{
  "model": "audio embedding model",
  "dataset": "notes from a synthesiser with random patches",
  "n_mels": 64,
  "win_length": 512,
  "embedding_dim": 128,
  "arch": "conformer",
  "hidden_act": "gelu_tanh",
  "width": 192,
  "am_softmax_scale": 16,
  "init": "torch_default",
  "l1_shrink": 0.01
}
Rows from block 4 of a small audio embedding model, named by matrix and row number. Rows with one number belong to one neuron. Each number is 500 + 25 x the weight over its row's rms, rounded and kept within 0 to 999. All counts start at 0. Numbers have three digits each. After the name is the row's rms in percent of the matrix's.
After each neuron's rows are labels from the 100 clips, of 14848, where the neuron reaches its highest value: "top examples" is what is common among them. Only what is clearly more common there than usual is listed. The data: notes from a synthesiser with random patches. In brackets: how many of the 100, against the usual share in percent.
# fc1: first MLP up (model.blocks.4.ff1.fc1.weight, 384x192), inputs 0-191
# fc2: first MLP down (model.blocks.4.ff1.fc2.weight, 192x384, transposed), outputs 0-191

fc1.258 135:501500500489460484500456544450504500429497517523503498500491499517472500499500505551545503543500498500472482494500544500518500515500474500500503500421500515537522493520492500556519471500500476511421492496504500503505587484504500546500543488501500454500500518500500500500442504511499497498506547501492480500500474509498494503500503500502463500500500500495437502502481510500501500499524519497503523487505445500500500500500510483500494509500467489492518500500418501462498519497500500522515508475504498483500501500596494500510459524517513500497531539495493500520584501469470573500
fc2.258 122:500500500495460466500573500474501500500497522533520513500504507500501500500500499491581513500500499500500552497500590500485500441500486500500480500493524500505518519532538500488501499500501500499488500499501501500507497546500500493500498499500500482500500494500483500500506500500535499504501530500454435499500540496498500516500458500500512559500589500476544510494479500499500500455526501533500496500480498500500500500500496481500509499500491491490458500469522413538501500482500500474500494501609498500524488500567502500538510500500462527500542494468500540519428513465498443500
top examples: noise (69 vs 10.3); drive (56 vs 25.5)

fc1.338 150:501500500497497489500500504483500500500485497484518477500497470500508500500500497506500536445500500500490493501500494500495500460500501500500499500499461499484518484500465500501497510500485469402465443502486500509515527515503500479500480457500500507500500477500457500500506475500500504501507479500520500505500522513416479545500541503499501424500607500491500408527473500501500508513481519414501507495510506500500503500500512515493561487500496498463459502500500504494478505518500500557438499555499533513500554500507500500503511528441490446503541529465529500537500500480505500507
fc2.338 136:500500500489483523500473500513465500509515607472388497500515502500501500500500478505491500482500519500500500548500432500504500500500487500500552500499529500491484534486471500534464482500513544511454466503493497500533523544518500503500496450500500487500500597500462500500500500500499498485505523500500459497500500538465499499500558497500484499500503500499577509463491500493500500499459500581495497502501512500500492500500470500500524513500559490420510500500491519564492500500500500534492490496483504500495500500495482500489510504504500507500495500552500499496565468503500501500
top examples: low-pass (56 vs 20.4); noise (43 vs 10.3)

fc1.311 140:512500500494563503500502514551490500494500503467501482500504506490499500500500460535490576465500503506500507515500504500495500527500564500500500500512442527573501501541466500463487504500500501505500467468514500500540489528469500490500481557500500540500500500500494500493525496500493529524482496500493477476500500544492500449500543419500501578500547500507498430458528444467500479498509515500500507499529500500500493500500508509484483510500446497496493501500502479480513494564500500505422502501500455501496500500569509500500500500483502498491526511439544500454512512481511518476
fc2.311 109:500500500494503448500504500575522500498511453451500471500500507500481500500500502465502461447500500500508493496500500500574500528500495500500437500530504500481452500567580500509543491500496473501498497493503478500496493553488500494500490506500500495500500499500500500500495474500500497500500513500495500500500500506572500561500502501500428493500433500499463514498500500500500500470496493559496499496502516500500429500500500500501560473500477498497388500465500417527495496500500500480474501500500502500483498500494475500500511508499544499500498532504468525498500516497506479558
top examples: noise (52 vs 10.3); drive (52 vs 25.5)

fc1.176 159:505500503499502504500502477565544500485463482501502506500503488501501500500500536450487537497500507500522478524500506500496500651500517500500500500503500495542502503502505500428517509500515470499493500507471500500500511386499500492500514501514500488500500498500531500500490500500485403527457541500487496478500502487504509576500507503429524544500507500527503578502495500502500499487488577501501500493497476500500519500500517497514506534500506501495512500500472487496510490489500500498446454494522465500477502500493507500496507482479513474504498514493489500492525472502500513499
fc2.176 152:500500500476506500500558472497500500529518503484499501500497516500486500500500536496519425492500502500502500492500500500497500431500512500500490500502496475510524500509510500499506508500514487445506538501527496500498500501431500493500501499500500578500500451500499500500486617500489486465500600500508492500500491499467499538500499499500517512500512500564500496454500498500500500452463481450500497565496497500500501500500496500505506478500500501503568500500524513511513493483500500497502500521415501500501500500561488500466441473526479501500541529515500435492538500498504500464
top examples: glide (97 vs 22.3); pitch class: A (30 vs 6.8)

fc1.119 108:500500500545513490500486467449499500496450497488464438500477501500521500500506489530500559558500474500514504498500477500491500496500554500500483500503500489394506500574547500487502507500494536500500504494499500495498504505500500474500502507489500522500500501500512500518497500496466485506506507499490505500500501501504496499500498508507500562500480500487608493523494502509500500503500522500499506470502501500500500500500502455500496494500512495508534499500505500433495494475500500493510500478500512446500472500463542500500400456500502500488571502447518500500436500475407497501
fc2.119 088:500500500501586583500504488514601500572469505500502499500500500500499500500500508478508506489500500500512493500500494500477500500500519500500500500502500504500500500443410500555498500500548500471455509500526498500415503497502500500500390487500500501500500478500489500500500500500537498528519485500500477500500500499502506425500500500500499534500495500501541497492500500502500500519512503501500504505506502500500506500500500500503500534500500557501496500500485443506587556417500500528503500500500498500500511500441444500500491499521499509500524495494507497499500500493501500500
top examples: drive (59 vs 25.5); pitch class: C# (35 vs 6.8); inharmonic FM (26 vs 10.1)

fc1.375 101:500500504496503498500513530509528500511477501500501450500502499500482500500500508509587525501500496500500478459500451500519500489500495500500520500500509498446504508491494500493515448500505528502499500488551500499500507482504500499500512515500500501500500553500382500500490500500475464504518510500483522500500499498493510530500495486485525458500465500465538432507560505511500505507506510473501533499500474500500490500500563513529475501500548457511477495500540501557481423484500500508500512426475499461502508500538507500462566440450505498568505510462499500501503503468507508474
fc2.375 114:500500500502503499500495500499509500494556500514498500500497495500505500500500502500668513482500500500500501524500512500529500518500500500500524500500484480527493491488508500460605495500495560522432506522486495500467488513525500497500495502500500462500500506500500500500502493500499493509500500500445517500500468509502500502500500500500442500500519500447524500469504497500500497485469498443489500519532497500500502500500516500500502488500659489502473500500499500496528511503500500465499501499500549500505543500543525500514503497501452503500497498508500502479490498497470497500
top examples: bass register (69 vs 22.3); ring modulation (32 vs 10)

fc1.187 135:500500500451574448500478511508523500467500512531503515500519499511491500500500502470507499538500500500500503499500502500518500464500493500500550500535506516494512484496434500469519499500504500445502522461474500500535492459523500504500512448500500581500500503500503500547481485500473498525471506499527471500510471500536477574500514492510526509500566500500497431601486500502500519512454507496496519523480500500500480500500500500498519558500524512479491500499496483501492512579500500504485430474501511440501511500496499500507519520478471498488484500503518500446535500499501562500
fc2.187 142:500500500492435504500530500463507500463558521503500544500500502500495500500500499546527501507500501500515499500500507500501500500500500500500513500480499498503494507500496500499468551500502507513497507468505490500447503684512500509500434503500500498500500508500500500500484499500497500488502562500476480500500498497499500499500514500500465492500495500498503502500500500501500500497486501519496496492499500500500509500500525500499401489500459451474502500500587485501500495500500500433501530500402503500503502500500501500502451503561493480500551501505516476492510499498500502502
top examples: bass register (64 vs 22.3); glide (52 vs 22.3)

fc1.248 119:485500510500619508500515485462465500465493506564500502500496506500462500500500506499513495425500498500501526504500492500500500500500508500500501500497497503545510503580537500502499519500489500477437537512500500471496498500496500516500568562512500540500500531500568500500488577500499480508419481500486500518500502497486500499500501500520470503500522500499500532500499501500502510483504552488500497478496511500500490500500472479502501498500531502479500490500514533473498501553500500502436460500488497500500516500474521500500515498496392499486527551457500500540495500500500480500
fc2.248 129:500500500494509503500379487493500500489581498580499565500488500500500500500500536509508416501500500500503496526500500500500500500500500500500489500500512513547475499502609500501472501500495500500505548469500496500498501501528500471500499489500500453500500490500500500500499501500488500515493500500450488526500516547603504514500502500500458528500500500498498501498477500500500507480510478497461443500496499500500507500500499505500539485500526500500401500507500501499519499490500500453437502500476497502498475500493492500477525499503506499500532497547515476500463486530494468504
top examples: noise (61 vs 10.3)

fc1.17 124:464500497560505549500454478539522500476532468457501507500523473500495500500500500527493500430500502500527492478500496500508500503500500500500505500575528500501503493513497500484499507500568500498503498511503489498501519499475500516500509513498500507500503473500492500494497503496627528525499500500467485499500468601497500492500499500500480501500559500500500499519500500497500500488582500437499538498501492500500485500500508431488501493500502482499500500500482499545500476502500500499543515470500484518525433500478500500495512495507490506453498483474498500545577490450540472500
fc2.17 119:500500500498501559500492500395519500489493498516515520500500451500503500500500499500500457489500503500472500493500435500493500486500500500500500500505547500505568461566481500481496456500507510510519408506495566500513494507483500498499504512500500438500500488500499500500520556500522499474499537500494525498500500512495536491500500508500476526500504500512499505499519500481500500495502431500500543500500501500500416500500501492542497508500439530549470500500478477498496501516500500536521529510432498500489500500450500500508499396552488506501514494534500513495503503507501500500
top examples: bass register (79 vs 22.3); echo (58 vs 24.8); inharmonic FM (27 vs 10.1)

fc1.212 154:500500502507513488500507536488584500489500548634497502500500509500506500500500500528506478470500501500518519442500496500530500500500464500500497500499518544504500501498568500500507499500481570459513478503503500500554491500531500501500500431500500451500500524500501500500522499498530498500452495500465508500500500456502478499500502516497534498500506500533505484507523518500500488482502492438500510482430500500500480500500527497500490476494482500516497500500498499500500508534500500500557501490499530484500500500499500500500506514370483497498500504466518500580494479468500500500
fc2.212 125:500500500442497491500500504520492500510501521503545502500501538500474500500500497501500470501500500500501500442500502500502500500500492500500495500502531499550497499500501500500474499500500493476505543489501527500499457501613500501500463504500500497500500488500501500500451503500491491493527508500444509393500501470500499529500500501500490500500593500487500503501458500500500500500500498441500469411501500500500501500500507507506473476500510497502503500500496539485528454500500500462500500500548494500519500500505502500509489507455443499525497595500506466497596500495486560479
top examples: inharmonic FM (34 vs 10.1); noise (31 vs 10.3)

fc1.229 173:500500500496507554500493508523496500471567513492497499500500499501525500500500503462511508511500476500507497557500501500494500477500498500500553500499497518437511462514497500505631500500500438492597500509510500500476514502474500497500520510517500496500500502500489500501495508500470510496581501500506499503500496500501499490500520500500494515500472500521451500473500504506500505501533474493500523500514501500500499500500498522477502484504542519545486485500554498535483393502500500502507544487456484483531499500483501500475418484505500500491526541490519500482546508494448445500
fc2.229 192:500500500500495499500483500495504500501498462513501447500492553500478500500500502493499500500500398500500500540500495500413500502500482500500483500500541503538498498523485500497500500500532503618422480503453504500509514509505500490500486510500500485500500507500511500500500473500421466492514507500572500500500500492501500494500500500500500466500492500502436519501506500489500500500506470498500500530625500500500485500500554500500473440500492503499500500500471495491458546500500500505475502495500524500508506500479494500499569503489464563500500474525500510499500500503483500500
top examples: text has "register" (47 vs 22.3); noise (45 vs 10.3); inharmonic FM (43 vs 10.1)

fc1.280 145:500500500540520540500568513564488500518493494508504499500508511500501500490500501498498475460500508494496497459500500500580500565500467500500512500470468490500494470501481500507579503500520479499501495502413500500476559457539500499500494495500500492500500551500500500500512571499503496519472511500500500490500520487490497513500420560500530543500500500537530495530510502499502499444503570482500505503501459500500439500500478527492495502500501493502578500498491518538504487506500500501497494500502485524487500500490500500442566538522517489526506487509500500451485498498533500498
fc2.280 143:500500500489497506500546505462500500500500498505499482500498465500501500500500406501535500493500612500499496519500490500529500500500499500500500500521565498503472454425498500512448443500500501476511450500529518500613499541497500474500504493500500474500500500500499500500496500500409512498495501500506496500500500500506495548500485500513513514500465500494479515538528500500500500395493491498504500503500465500500487500500488498517505418500480504513580500500502538501499509500500500509504495489501499500544500500498501500495500508459499503507474500535496513495500495471499495501
top examples: glide (76 vs 22.3)

fc1.277 231:500500500592513484500489498494537500531509531506500482500484530500502500500500502538510487525500500500502502490500496500502500495500484500500577500492500546500481481499473500456548495500507488500493498488520500500462543571486500439500499497488500515500500497500499500500501508508494467475483500500519538496500500521500501501500506500499492480500433513501493487461505523501500496517598500506500453533484510500500510500500479502487476433500514500520501500500505545617501468491500500502500545495512538507500500500503566500480396500465504511489493513493527500573504499515500510500
fc2.277 277:500500500487500501500588500501450500474518535563508495500500498500555500500500500484519542471500327500500500463500500500467500500500501500500458500500499492548520500516500500507526526500512474465539500500481487500490500453500500500500501500500500510500500533500497500500502529500502460585425500500590500500500500500497500511500504500500467502500464500495500454499541500500500500514498501501508483501558500500500506500505500500500473502500514500450501500500488500467505494500500500495502500514518496501500495500507529500528499501446510483500500511497483499510491519493424507500
top examples: bass register (78 vs 22.3); inharmonic FM (35 vs 10.1)

fc1.264 116:500500500497496480500497501529515500500511524514523499500510465504489500500500507512435388497500500497500511488500503500499500495500482500500501500500500524500420473524547500507499506500500491501500581541497500500468476480582500462500605505524500476500497500500500500498500493500505514501547514500524487500500497540562478487500558482500547501500511500495399449500500501486500501500500504500500496503510499500500486500500460520499498484500495500504551484582500504528511500500500500479483501502500502500491511500488500500502488521460447507498473495527451500469527518500446509500
fc2.264 069:500500500500469470500547500498517500508501508501459474500407504500497500500500470549548492501500500500500500392500558500498500496500480500500503500547458500576501523508483500502508551500502499500476502441503480500534546431463500500500550514500500485500500521500506500500433469500500532434500501500506500500500506444506500525500507500500500498500511500499448499497500500500500500500502481567462547473513500500500501500500500479500497506500509500501535500500500500494535525500500500469502496500545499500533506500501500500499498501490501500500500503504501496410497500512479404500
top examples: pitch class: C (60 vs 6.9)

fc1.42 165:481500500500547503500501500495543500489501543453502459500509494500471500500500462468494506505500513500429499498500500500496500487500519500500501500501495500500491486489497500576500570500500501503426501487503500502496506489500500491500511429494500473500500546500529500481498497495566443563413490500504501480500471518517500519500496499491481494500503500500492525481496581513500503569532543482491503501512519500500529500500498501500495500500483509484500501500499500463495501498500500495540512505470592501499512500513545500515605524474504485477500487487486500500573502500490487493
fc2.42 174:500500500490510534500537500478511500468552490496504644500501536500500500500500497493500500504500500500500500500500551500503500500500456500500532500562489511523467491519453500469500501500509437500495504500510501500500496485467500453500482501500500503500500500500511500500504458500500511477500499500499508500500499508510508501500494499500516458500496500502555386511501500500500496540499474499500498494496500500500500500484491525499513491500469498413499500500497530490493500500500500504500451478507501500500474500499504500501499499500518397500548543556500486508588546536505489505
top examples: bass register (45 vs 22.3); pitch class: F (28 vs 6.6)

fc1.245 116:499500500507419492500504499505453500494565557461517499500442509500500500500500514492499521488500500500482500505500519500491500495500517500500502500474502533505531499504500500528546516500563500457486493477529504500477425502500500495500501500500500491500500506500500500530533444500501486498545499500500526512500503507526458507500549500502525469500502500499517501531415500501500500595493533501488485522502499500500471500500471500493499532500500520503459473500512500505500529513500500480472571500500486499520500500373502500498522487497498493502479491503506500579475480517449466500
fc2.245 132:500500500510472406500500500500499500503500517500436537500503504500500500500500530533500500500500499500500500547500501500429500500500538500500503500563420477500501500500510500513444496500493488336508501500500488500498506502464501499500547503500500512500500507500486500500498498500497501500570503500505497500500498492498500485500498500500542447500500500561531503547503500500500500500487558501500501496514507500500498500500439500504473507500503500499446500500502546534504553490500501496496499500494497500476500500476493500495532484465505458496581500500500501526499500499500499460
top examples: bass register (62 vs 22.3); inharmonic FM (47 vs 10.1)

fc1.192 117:500500507500488511500497500498511500493462488533499488500500504500500500500500521460497502503500499502576566472500515500463500500500500500500502500502451514518499511500506500551489500500505531473501498577514500500483500501598500484500503590500500498500500509500434500500462498500486500492498496500498502500500361507438500472500504500488439434500495500514503500498484500500500500500490506501499500511500500500500503500500507500500498503556500524499481500500500466494500513491500500503494500500403520483500500500500527500511542500513500514474506500438500500500497500500541420500
fc2.192 090:500500500502506501500468487499505500532500466500503500500500500500500500500500496501500500500500500500500502527500500500501500519500493500500499500500490512481499500499499500500479500500501500500500638500525531500498505570499500475500485500500500505500500494500472500500500500500501500500505500500500485503500500476500501503500505500500499485500528500478482568500413500500500500500510500488500500495535399500500498500500523500500500607500549500390507500500477459501500499521500500504503502500477501500493502500550500500500516502500437500500499386448502500411502523500500501500
top examples: ring modulation (41 vs 10)

fc1.39 103:500500500500631499500499500501500500559485475499500444500551434500528500497500501500500502501500451500499500535500514500500500486500416500500501500496500533499493483499504500500552526500500428438488496497488500500500481500500500503500502503500500501500500560500479500548494526500443500461537500500525503487500500498487500502500502495500500462500469500522502535498525500500500500527486536470500500510511484500500519500500495525493469500500500459527467500499571551514510469490500500501478454500467497456524513500470491500479500503500444500499489500417487519505578500498520498503
fc2.39 109:500500500509551499500509498511459500601501438568516523500500440500501500500500514508500500500500509500500500493500458500508500499500500500500491500450500500518488496503525500500502482500500500529497499479488503500498500479500500487500547476500500499500500538500501500500500433500466500501411499500517527500500533516364500460500500500500473480500468500493503545509496545500500500499500500502499500500502494500500519500500499500505610500500528501513499500500514516456500514479500500511516467500500504500500517500413464500500498522484486501500475507489502504482514500515476414489
top examples: noise (57 vs 10.3); echo (54 vs 24.8)

fc1.1 141:500500490517503503500491497500500500515499505504499491500543414500553500497500505586500505501500546500439494501500474500500500501500502500500518500500500499549468477492579500439587535500531506500505426474500500500514449492494500501500498482501500505500500493500505500500525594500498510489500507500494497470500536503530451508500538494498521500499516499527425502498574501549500494528535506499501521520469508500500504500500501449501503504504500482508511500500505515494527479557500500498518476503500494493500502500499501500504501556447494498498525472475471482491569496519484501500
fc2.1 125:500500500479496557500543500480482500531478498499500493500496501500502500500500491493438499502500491500521499468500493500496500535500482500500518500501488461499500565502471500502504502500503518673498535483434496500505493462464500523500553503500500498500500510500495500500494492500482500495457491500493515550500498465499524504500539500500499491500487500513553491506520552457500501459500613498488487500498491500500497500500480538504525505500492498535477500517500479486476499500500500501500500498490533487514500500503492500515533499500505465520487541430503505497544500436527501505
top examples: glide (93 vs 22.3); pluck (56 vs 25.3)

fc1.254 124:508500500501539508500539500482506500556472513521452495500500499500499500500500500464541500473500501500499491480500500500488500498500550500500492500500500597484487502533529500507500500500438425498500455500506499467500500510525500465500486539504500478500513541500496500500500508500500527506500500500498500502500500523487486489500567500500513509500412500500500500499522500500500500543503511410500500419541500500500500500500500510488402457503510496497454497500507498490581525453500500499500483495485500433500500500427500500515501491498498513502545499546498500500476500500500497502
fc2.254 104:500500500500569500500504500510500500531499501501507499500446476500500500500500502501500504545500498500500500495500496500495500453500506500500500500501443500427502483496660500500501500500492562500461499420500500500522501503510500479500460477500500511500500496500525500500500481500500501500487484500500532500500500496511491500500414516500499554500474500519474506492500500504500500499477497504500512500504500500500486500500503500500446502500500516495450500500513569501512542521500500511530501498500500500501501500503491500499497468468475493518500486652500502500500500499495509500
top examples: low-pass (52 vs 20.4); noise (34 vs 10.3)

fc1.380 123:500500500502444506500495503468560500500468456480500479500498554500506500513500607502513513420500473500502482502500502500492500507500483500500464500504500494498500506511497500618509498500499502498494500496498500500498507511517500435500482497500500444500501462500487500501502512500472521492454487500474472500500499510567470490500488468516506522500420500522558547460503500500500487503534503470509501510477470500500447500500465503473541482513483497500479500500509572458514528505500500501460501533502535515499496500469505500544473481468530498531513488513504500500489514463506480500
fc2.380 114:500500500438550498500486500500543500530538499517507490500496516500500500500500500500500500500500498500500506504500461500499500500500499500500501500473499499588508534509493500498500500500525491564484486500521500453540473484536500507500498500500500525500500503500499500500477569500496511479527470500495497500500500418546500479500583500500482518500498500501500509490598493500500500504500499508500499497500391500500500500500471500491508500500512472500499500500550500431495503500500500503442423501469539483495516500500510500517550461490482477500500500505500500549503500501510595495
top examples: noise (59 vs 10.3); gate (51 vs 24.6); pitch class: C (28 vs 6.9)

fc1.291 162:501500500497451505500501499506544500526495483513499541500474483510499500500500496549499514536500533500499493437500472500488500484500504500500523505490503499506500500502507500474503469500478464507451490513551501500500497488518500492500553509500500492500500512500452500500504529500505473494454531500521499500500492460542500464500502498501556548500512500500543632500470500501501522587501514472485529499501500500500486500500492499501510502500516489477460500500559498491510439545500500471447457502500517472502491500498505500452495474500471487504494486468554500445542481414500489483
fc2.291 140:500500500514524427500498500502503500501502480492515562500501475500499500500500527528451522435500518500497499496500501500472500501500504500500502500500529499451499436498499500522502379500498509516536497506505506500432458501500500447500520564500500506500500489500520500500521503500497508463501509500502453500500498505499500503500498502500489505500488500505498500499497500500500500552497503486500492476499500500500484500500498486500510503500510486537507500500508501504501499465500500490505644497454518500544500500500497500525454500466499495500492564497560500480476508396500506489
top examples: pitch class: G# (67 vs 6.8)

fc1.322 166:504500500543538494500424472448485500516560478500517486500502497500576500500500541492552500516500524500500514498500500500495500501500481500500549500457488514534521487480442500477521568500497500529461475475535500500521488450504500507500505511500500500500500523500545500500477456500495548501511496504503510504486499505462500481500483498500498410500593500498476502527519546504500499546488498447502501510446507500500543500500521500504548500500498517500546503500500495500482492503500500497533446467504500466490467500521500500501453493453489573513509516533485500502524501485496504505
fc2.322 140:500500500471617527500501526498477500515488499525492500500504503500503500500500496475501512648500464500500501472500533500494500500500503500500522500475489499499497498500382500445503506500501499525470500500500500500476518499501500503500471509500500485500500502500456500500498565500510528502497498500518555500500549495501500499500498500500482504500501500508500504502455500500500500501491497492491514513452500500500500500500498500500500497500497500502463500500459499494551513509500500499494561503493507500495465500493499500516502500403523493507557435502515502470434496543499475500
top examples: pitch class: F (47 vs 6.6)

fc1.20 147:501500500500535490500454500516499500539504503516504444500545538504459500500500474586483510509500513500469500503500478500499500480500470500500490500512498497486517492497469500492485470500458557464502513477504500500494500497416500529500504481500500515500500468500530500482502576509496432498502495500489483514500520503488502613500500462500484496490565500500536490500463515502500509527534540499500513561511490500500500500500492491513466496500490500505442500500500500491457498438500500501498498498545512502569473500439494500502459498502532503525495520539504500501507520439483489476
fc2.20 151:500500500506500498500503481503499500543521505500529516500495518500507500500500500501501500479500525500500495499500532500467500533500499500500495500454501500491517460569463500509495498500504504499499495500480500500482524564519500510500519534500500542500500437500559500500454446500519504482559495500534500527500497488502512500500438500481503514500659500472487475489472500500500500528500500465500467558502499500500468500500588500500466504500505473449524500490525499493520500496500500464500441496515504500491490500500513500496499497525500490501501500474500501559496500570516561509
top examples: noise (52 vs 10.3); low-pass (49 vs 20.4)

fc1.349 084:500500500500500501500484531500503500582498488500500460500500458500501500500500509500500500475500479500500515480500500500500500534500519500500489500402371492534500469490458500524511500500583500585500500481478500500498480500526500499500508473500500501500500515500437500500470493500538512523483499500498448500500500516498500500500491523558500504500511500522500500480532500509500500500500562500500500546504500500500500500500500500486428500500499532500484502529500482500499500500500500500500458536495464536500500500609507500500500442496495500455500503497500533546500525500502500500
fc2.349 051:500500500500578510500515500500500500514500507530500421500510483500500500500500500500500492503500500500500500522500458500500500459500500500500497500507550500500500500500501500499421500500420488470422504500501509500500415499455500500500500500500500617500500526500500500500498500500500500500500500500500500500500500500505500500500500500500470524500499500502500501500501500500500500492500500570494500564500558500500508500500498500500453453500500500500541500500500500500500559500500500501472416500524503500504500500472543500500454583499500549500414500478500500463500500504500500514
top examples: glide (86 vs 22.3)